A small masked spectrogram model, trained from scratch.
Model: log mel input, encoder norm rmsnorm, encoder patch size [64, 2], encoder layers 16, decoder layers 3.
Training: soap at rate 0.003, 11500 steps.
Data: 39062 training examples, 37.7 epochs.
Rows from block 9 of the encoder, named by matrix and row number. Rows with one number belong to one neuron. Each number is 500 + 50 x the weight over its row's rms, rounded and kept within 0 to 999. All counts start at 0. Numbers have three digits each. After the name is the row's rms in percent of the matrix's.
# gate: MLP gate (encoder.blocks.9.mlp.gate.weight, 336x128), inputs 0-127
# fc1: MLP up (encoder.blocks.9.mlp.fc1.weight, 336x128), inputs 0-127
# fc2: MLP down (encoder.blocks.9.mlp.fc2.weight, 128x336, transposed), outputs 0-127
gate.76 055:500561552491521517539464517454523451480494404451557473459475516513524463400453515468435543496392537469517592458494516435398548493560544501518456447458574520538536493456535574517557482494487405536486498411556530496541484470505494551496554439499584355534582452503571465470458503549546442605400515554603498570563584612435532502494497489511456524534443472446518566525491527506478456436582
gate.77 102:497619580514481522459487537494504447549504608459491518479478441451456494572539437495464458508409504585486544490449566526516466409545551496451476576490446510487486490539438486471444543484435408483473499520597545626470429577455514448546530538552400533577466454468581472539400474431528533475511536595563460575548544591500449464473467511562459487434545479559448552499561442465474437472464
gate.78 069:421556530455528456556491525546463487530516493558484592526430486591603485515485434556509506466582465554481562549552436526491478544463616560461512392453549503560532474492454475443534466412500503471449516482588479502499515505491479493543506556490401435462380486577433450467506658459499498571426492559457470412483588434520503512484492439487420425535506572438498510500566424520491512476502
gate.79 051:508521532536437533476508481475547542446582528474378473497521639472480411348560545545542454619443504539488484509541464538526504539505434569482539478461452532479496486477526499449489470549443442584458527431441487497537536475488485577542514441496490449563537570497528471406449523568460490537376510605473530565441469558400435498491511593510444529564462441481418503543466538490538522538527
gate.80 047:512477573527447490527505513486488502396517523551497464514470573522371569503496518495363514591471417521522553517531483515496481542537490467531472555477441510438450432592520434420547482464506436450421490514508445451423552604479509500474588538538451533510486572538582541557385441550474460433429530604498466499515459586569414547444448406547445510517511522445495569469494536554473536523526
gate.81 055:427483397466621468429540490418492523535494541559535439553524486501543517485494465472541503566434447469503500491452439554357518505524547490496511436467381537452543545529509599456522362447513515496492541538454512543547502476591542555513496472466516490533411414437493527412479522466545468615558522490524521503523517434508533484557386483593493441488457591452476461504533585564462529544487
gate.82 118:503531405524474484476470492459499580470565459544478489488545451538437569605458553465583511462459563459468519495537431456531450530549568335388491482591517531485484520493454484503549486516452482510459495574552540622418455503486456535589517449522510533415499565480541563487428448482460478531567491527525449518489563530480506456506456444530474496481484400527536501578648396535527534545447
gate.83 071:561503446471449465505541420490433497499513512559509515513549451529485465575445479540540371590474457586402503443537516481600494523538473580465541461445370550486550551533497543503492554496505463511415559418601518429543499425526484539516538555482493493597508523480511540468406575522467496481476527629443463565435444521550467436514460493516419550565472468509481453482462485501495435620560
gate.84 195:464406417582460444547566487456560531577496411437510420502366556517474597521564484499495475537531442428473436533510521535469462464466518476532532398552550506473456559511633493515544423526475482519507515504526503448503505466483494558473380541549615522446548433491429468518541557569524569533484546568437453541554523428493524377493514505487532569509497481586483514436529530544457470446484
gate.85 274:461497577593548590490452506491464442595426444482524580562500480464526570521528564531476496416503570363479520568525494532545535477530360484534472512503436476592418528425448511481491552477569431454545447478411528436492466484497505455502551429528463471440479472517466454461498499534526415527464487500478531493622446466385482546490553510551509552527557439441585531499537469545587544524556
gate.86 094:509437531460515431511557405430479486442440480460477353501584498472496448571397495542459516536559529495507435493643536527567501581520589527476455432453509465415531471525571511486457425520432511548544438424490471472461440443544525528489466588549496549516471475406530521581479500580513515592462539505573512549501571503544496477564496507496486459490430517469445469532524491567553536604414
gate.87 046:533523543513525509530471524465558583464529505461465512412549488451442402438515576443469539469511507479536474604497507438500512485482487567502540451407553494497487482473507474493537359587470472555455531445471560495488650458505599412522523415480551526530495639529608509467565485498539493574468545490480589465488479520456460431526479474477426545505564429528447496544427505515556540553607
gate.88 095:471519534490560504575411569451456426532454518506572519461414493449487538501562497473522494519441557508528521561404515541517456504493475420477544577548422477609466523516485418517507537459589483445394472382558491534558510486541464484439470471495563438597482432560454490575498538523558532366468459456539451517485485520461612493511508580433492421533509446505437397464520553552504519495570
gate.89 119:459492522490474420488480563482530532584524497401488466548488482400438468589482519571479484516570467492497509426584494528528554470566326520517496463461511384478489539492457439495509515491448546559442477502536577438541523530533473517467476568491539520373552495541488548500495535513470486545498514614452448521414490525549429498476530434519479497523478465592449544530621440592493501623581
gate.90 074:513591483545475426532470575504453393510498456484502560472456501523460577630599473478452518457507488464519468388446581426545517505490566494512449593521577454532510501507454486479549546526571508477466552481585500491466511569458423423467470626481577576458435480458548543531496551517465497377447554582573480528476502491529506426508524494509554466571505485634482487419494463552515467512466
gate.91 071:501515498452493519481675584580464404467571423496397467548490512507479500426499439530430532589524490420503403518495499539487553447472551510505562467493476515470500530481567547528506563509554416548516530542528543507483427402488616482400455473379478504462541530548443483463462508430470461558598414476510509564461492504567482476500543584523571481530501437520478554444470590532510499485488
fc1.76 063:570552607533480504587423502534461523401469467457534582518562459500430528545400434500421519545498481521558522510546465491511409487486486449460466536469568532454456496541496389526501484496427359547493505477519528545519561570543514511477442495473515415534560460506589485485478443452538464516388429550560514521505471559521374500447551480496394508575425502489440459475597437516450472502490
fc1.77 096:614506371546548491528515434403419468468478387516475490528506445510545466479489576490564526535523517369506425553506471456436494542456517548540505482494609580558440524400546461509544501564501511513490506479370392475554525392522451496519451423434586518537508504493451484509544530533428452607511456467471536471515499553457479521518494513542538499514527414451554475512496597523516568509501
fc1.78 072:426581523545507447489517491547449517597597506572513573484448516502638503418560429568428463421547499528500533550457461576517525537443562530480577448468621514520542498502474452460554460415565558523548542513516470500513522468468470460506489466482424468436396493602461456449478574429490443532419568519502418422470605448495544518535484448520472422483542530456550528497518476475481498421489
fc1.79 061:521448447430535491507437551464517530578592437577538439491436481548515568507499464497549351435567451556507524487541512458564471498466514546486471496504476554560468584510440410499460541556501567415542509566497490514399407474522449383505498500483500502465452500489453511554497566491492534450497536546504529388573508492528543484516533460594554501448457634545624480479514424488466475571429
fc1.80 042:545443517519469526543592458526516430406506573479448419548446512502472482546501548448363424509468445448502492538515441445464543527526530509569467511415503500475446507600528543503558558542413494474454491492490451499428629535509430525528580531506573494505605508443525476559493492642473507571394437555531506457451512522537431494524467518502521556455421421400557535468484463545464533500533
fc1.81 052:520517556469448536492427587436511421501545530508456546478440452516480424451523466486428523610476455554391478615504538559536452546485453473556447491519565452499542460505488473564471554473555555541562419473533500464475388582411503429493571507532456489496456614559500611543447488523494589412587513455475442524540489529535476459491548531484575499443497554494472504441467577484520520393531
fc1.82 115:463460570494559478515505452539619425504490459445497385577397529526542517470504423554436459505599468482584456525552550547477552473449452517561465535530560464476545468478573484527446445568451506499551406476474414530500449540610487455402524509558491437481514478511538565540568468413536541489535492518516448509540578474501561416539506498547595502532505513536419492426462574543550468401445
fc1.83 065:474536479559516501476480589556531488584530443505529431549445494564522539492623551513476529487457612460620529505446534426471470447523511426495506501489608504541476396477448525449531446510436511462493445535457454554490493525464480509581399454488564494392514497538528485475575452501504458508447479453535555413516489551451438603533468513493558417456477504525542562641519487523486607418479
fc1.84 175:471542453623508509388590449533414670485485468520460436485499617545447543468467536470454512495496551408506510489434506499457513471489532471525529547521419535535422464580524388571510470502505518481491500509613471466490536409467522460488552475488513493428473499443408502506551540533504523519545611520451535491485484552581441515500495523506543478469403463559568544509441557450387465471521
fc1.85 311:512471601579547584456488518544438474535444490534561530549441563451498568517458575541476481414523563419456499552554508571498513490514349421562451526466488443568483467457463470532491503461542427426507433477446542479528514560514512427517548480589475441435526457477487418506468459544499422508545489468477543485581446559427489551522567465490532580541477497409622530430523466572599478473496
fc1.86 111:524480477530449554470452606562486478541587507588552629483431557534454553468539558493542453494439480502477527531359440512461520448474437402513568582533535516576449515470433433503571580499577508453407564549499470533497597580467479473489501427476502461510495512584431499449513504429502502428563422483443490408542470520416525514464523523498510508537534459517517474473453532433456446436573
fc1.87 053:544526540459591525484510463427552508412507559509447460475568484500421478500446561481474486492540486524456487581504360545536448551481405459564528499450422627513556456564575519494536405422415427556498467525413494528451550491596524560482445475533493444510473518536537585592494479448457542536523476425528523373555488530508548503446544464525471530554415459502502460481520563515450499475582
fc1.88 094:509481548456580555535462553450488411521517525551471514496426506456504504507523485499470495455471559561473533550447504515508479483435524405419526559558490520605464508555598455486462514461642435428454450384495569537511516487546437514473476455514475459552483458525464537532545513472603553376508533387546455492449501498456599500542525615393525470563560427473475438483502576516528499427498
fc1.89 138:569566481439553502480438481480448505514502464553439490435522411455502496619387460462495507530479528532554593534553456533592484427517449531480516464550434521598444527532474489459530538572435499459423439445566557559448503529583510441587518492499529513518548604580559563487593529465502470519523545474552501528458477603522426544401506502533439441514381476515467452470508402484518524492544
fc1.90 066:518483440517544515565529429531474528485454478495495450545584489457513521560533569514543493535527441467513485450507470531571495416571519559464506445518528500457474536472470483446418453615537463535503468570420475536550528502553482572470411485457389480505454491585584497513500400486553430625508456500478504557494485555465524566636502539439502454361517538436457501570394489480492482621509
fc1.91 075:485481526606518500486433436551507535524431461420499564377478554525490564498535565563454508507475471408550553428420517504495506430381542501554632565510427537541464444504582456478505500546494529499586510400472508408467524407516454490535566495576586501474518492521419560534510529579530521557431544525503519501543590483505464439494492487483563485500554553498435494604539517437445481497444
fc2.76 067:499516568538508492579461499493446499494510443477552490514514512478432500501559488520384535428489581425530552448452509452434511558524506502518474528418538481438541470529528477530477357514580410492554578554483537467599520473444522462454416505435557428514520474455535514504450573473501450575352386452463445512514540424442438483481587439501453519504537599425545541522517464500437449423500
fc2.77 114:508506511536383579466515478492564400579508563410495473458464559493483518480581444510585481512485502524459451514484560551492453460488557589553574481470514452535487454501597404537553518489509534537481502597528569576500428554440547496522572504505521460567462498502582519547394537528487643515498511594503475583562565568452448496565457494579434515489478515535553526493542453473612438515490
fc2.78 065:530511500443515530463488479536572521538442522489544452506535392426420477533495452483499562572505431473457421470554565443507493407564489423567462481538417438449577524562508454552540577570483513526517483544521503522497469482461530450507605481469492543518607520446515490424514411524536614394593435429489483569583424505558444431498486580507542512528539444595524490506419546459516445515499
fc2.79 060:534461535465564561539460529446504531627507470561540478469470435506544491459438443497444419534503432600447565495500495492439484515478565575458572418531494621516475548552488475439457599552486517422552527506570462424458527523449436469487572467532464468518499494490419506549482550595500510457542589620554568495546536486564441501588509435472482469472421527566524500419457440506404508513457
fc2.80 046:480507555520486529483562522508412472510549527553475416518468567444381481495554582452290530504520463475509478446457549508398541483513495534616469525458533497447462433597532431550463460509425501420562576487500496430431500582458491498497475535501492526535467542508604475536442587538513508496435411486470447489542462427530500457467563453531431517508482525445582541517529449531503538434474
fc2.81 051:495549544525514525531475459491498450500517423479498533528571538437487450436581515435442600458469553546483538460508633460521485466421542515475564575446619559500473455539502440501512549546424502439565477504433502470496531539466386510419474458524560480534504535486508447491453431605452602494452448463496563531568513516525472610530525423355495501474451428547515570494447444452498516557448
fc2.82 120:550543585477538530479430486384526468515453479465458529430473532513475472531577512488484445464373541410534471523355411559451528440588517576520583509496474472479520493551429531422462514575545491461543566518479496526439418533554545539470583461569489628501511518477506465441507559512517463583480437457563499418544541458399456479560449490513444497507496458534560522504509534415485498557438
fc2.83 072:480501423523453546511524530536462586438492505508599412483524407465471575501550568546478490532441441543498486440492521617544434486563455467455463511461557545501505492479494466525498508446489516483474533523519524491423599496461506501505433527502606451531581538429530497454408475488606552564477521563419514449446372496512428465487510542545421574527386470491624520520459480569538444566566
fc2.84 198:326479534458530493538549527536574442440529479481509521516527514501404557492449513580435465468585444526564486499470563430525555560469402471418436538494443512527488567564489476445464523461471398473473462450475478549586512573520486473581529537448472473531439492557501475416567479486516446415504567494485456537457479486471505528490415451471531529515432501429396543515415615524525551539587
fc2.85 337:494445463492520500563591504471523486482618537459505539483656407513479478518553549418473493479548515566479513476489479368546449556512538491510579519508470592508502493461505508516503496398483477522530537507574446382457602475455432487527449489449486532573467430534492447495547572500436470480466526497538491508440587469504468534568470518455465408460559509514384563552513592409396502480516
fc2.86 120:375573437592525449522541443543464569500474496518508411540554496574455537533499535370535538463553532582515511524598556451609536473554635480479394483558530497598546503536520458507469483568533529508469501500558574484503529492480462410525496529431549521430483560468482490478471491573541608561467483563532483479474449508599495556469481531511470455487556465518441533536560504603537480556486
fc2.87 050:573456505448528543451508565487492520396569531505476491488529449503406445437530576515569446461538548480485454580538429452533531512480359490518511471406560529472548490498530462534534403473411450570484515548449508562418528453545569548452405506483542491465494518523571592586498557436456531517539465423508525362556459449500489475371525504469518514489553464472533464504506498543528474470612
fc2.88 099:445509530515418567471594475475463543534476518476418446577544526536493540424479404592495527611595520437522482372576539512463516491530466503595499455471470437441547513495540508469462517449363499482532501542535515467508509444497531415585506534534468530445484494480530475465569433415541419558445565490517443506487482518495429483432465478428474545438420464444546518451483442486422381539493
fc2.89 130:487453514491472425508455488442468436446413485435533562454423438561375523471535503414500459467446538478479617488456462490446525487536478487451440539519542554506442430523389473552489505538586445438479521446473438529557401605467516502434527493550535448467454492450458498511505548606527521396514455469517509477472506389496584427486442463435474526529495470473400494477552552483554579494412
fc2.90 074:476587539539538509495515523539523498461503437503500575482485579514502498519554506510494579485481471527526493467460517466496501483553593538485589576463589502491494552532483460529651662497507559392441557527503484444519513610502444529468474515540648446494510484454565475455477507576481566417471512606507561579468498507524574459527567465395506523578454534532501525504431497553576521548558
fc2.91 059:430467469417515527468657571472525433507518430513458438559458480469430463498532405403454495503507513496424426508543522505456473518541495491451471457504400450456489502484469628553444534470460419478566559512415560499580487495516502441434458512412444581556573549456503503412489394454475387510590431440499505545455486492522537446495454567472506534512468449555515540489451553523507488507536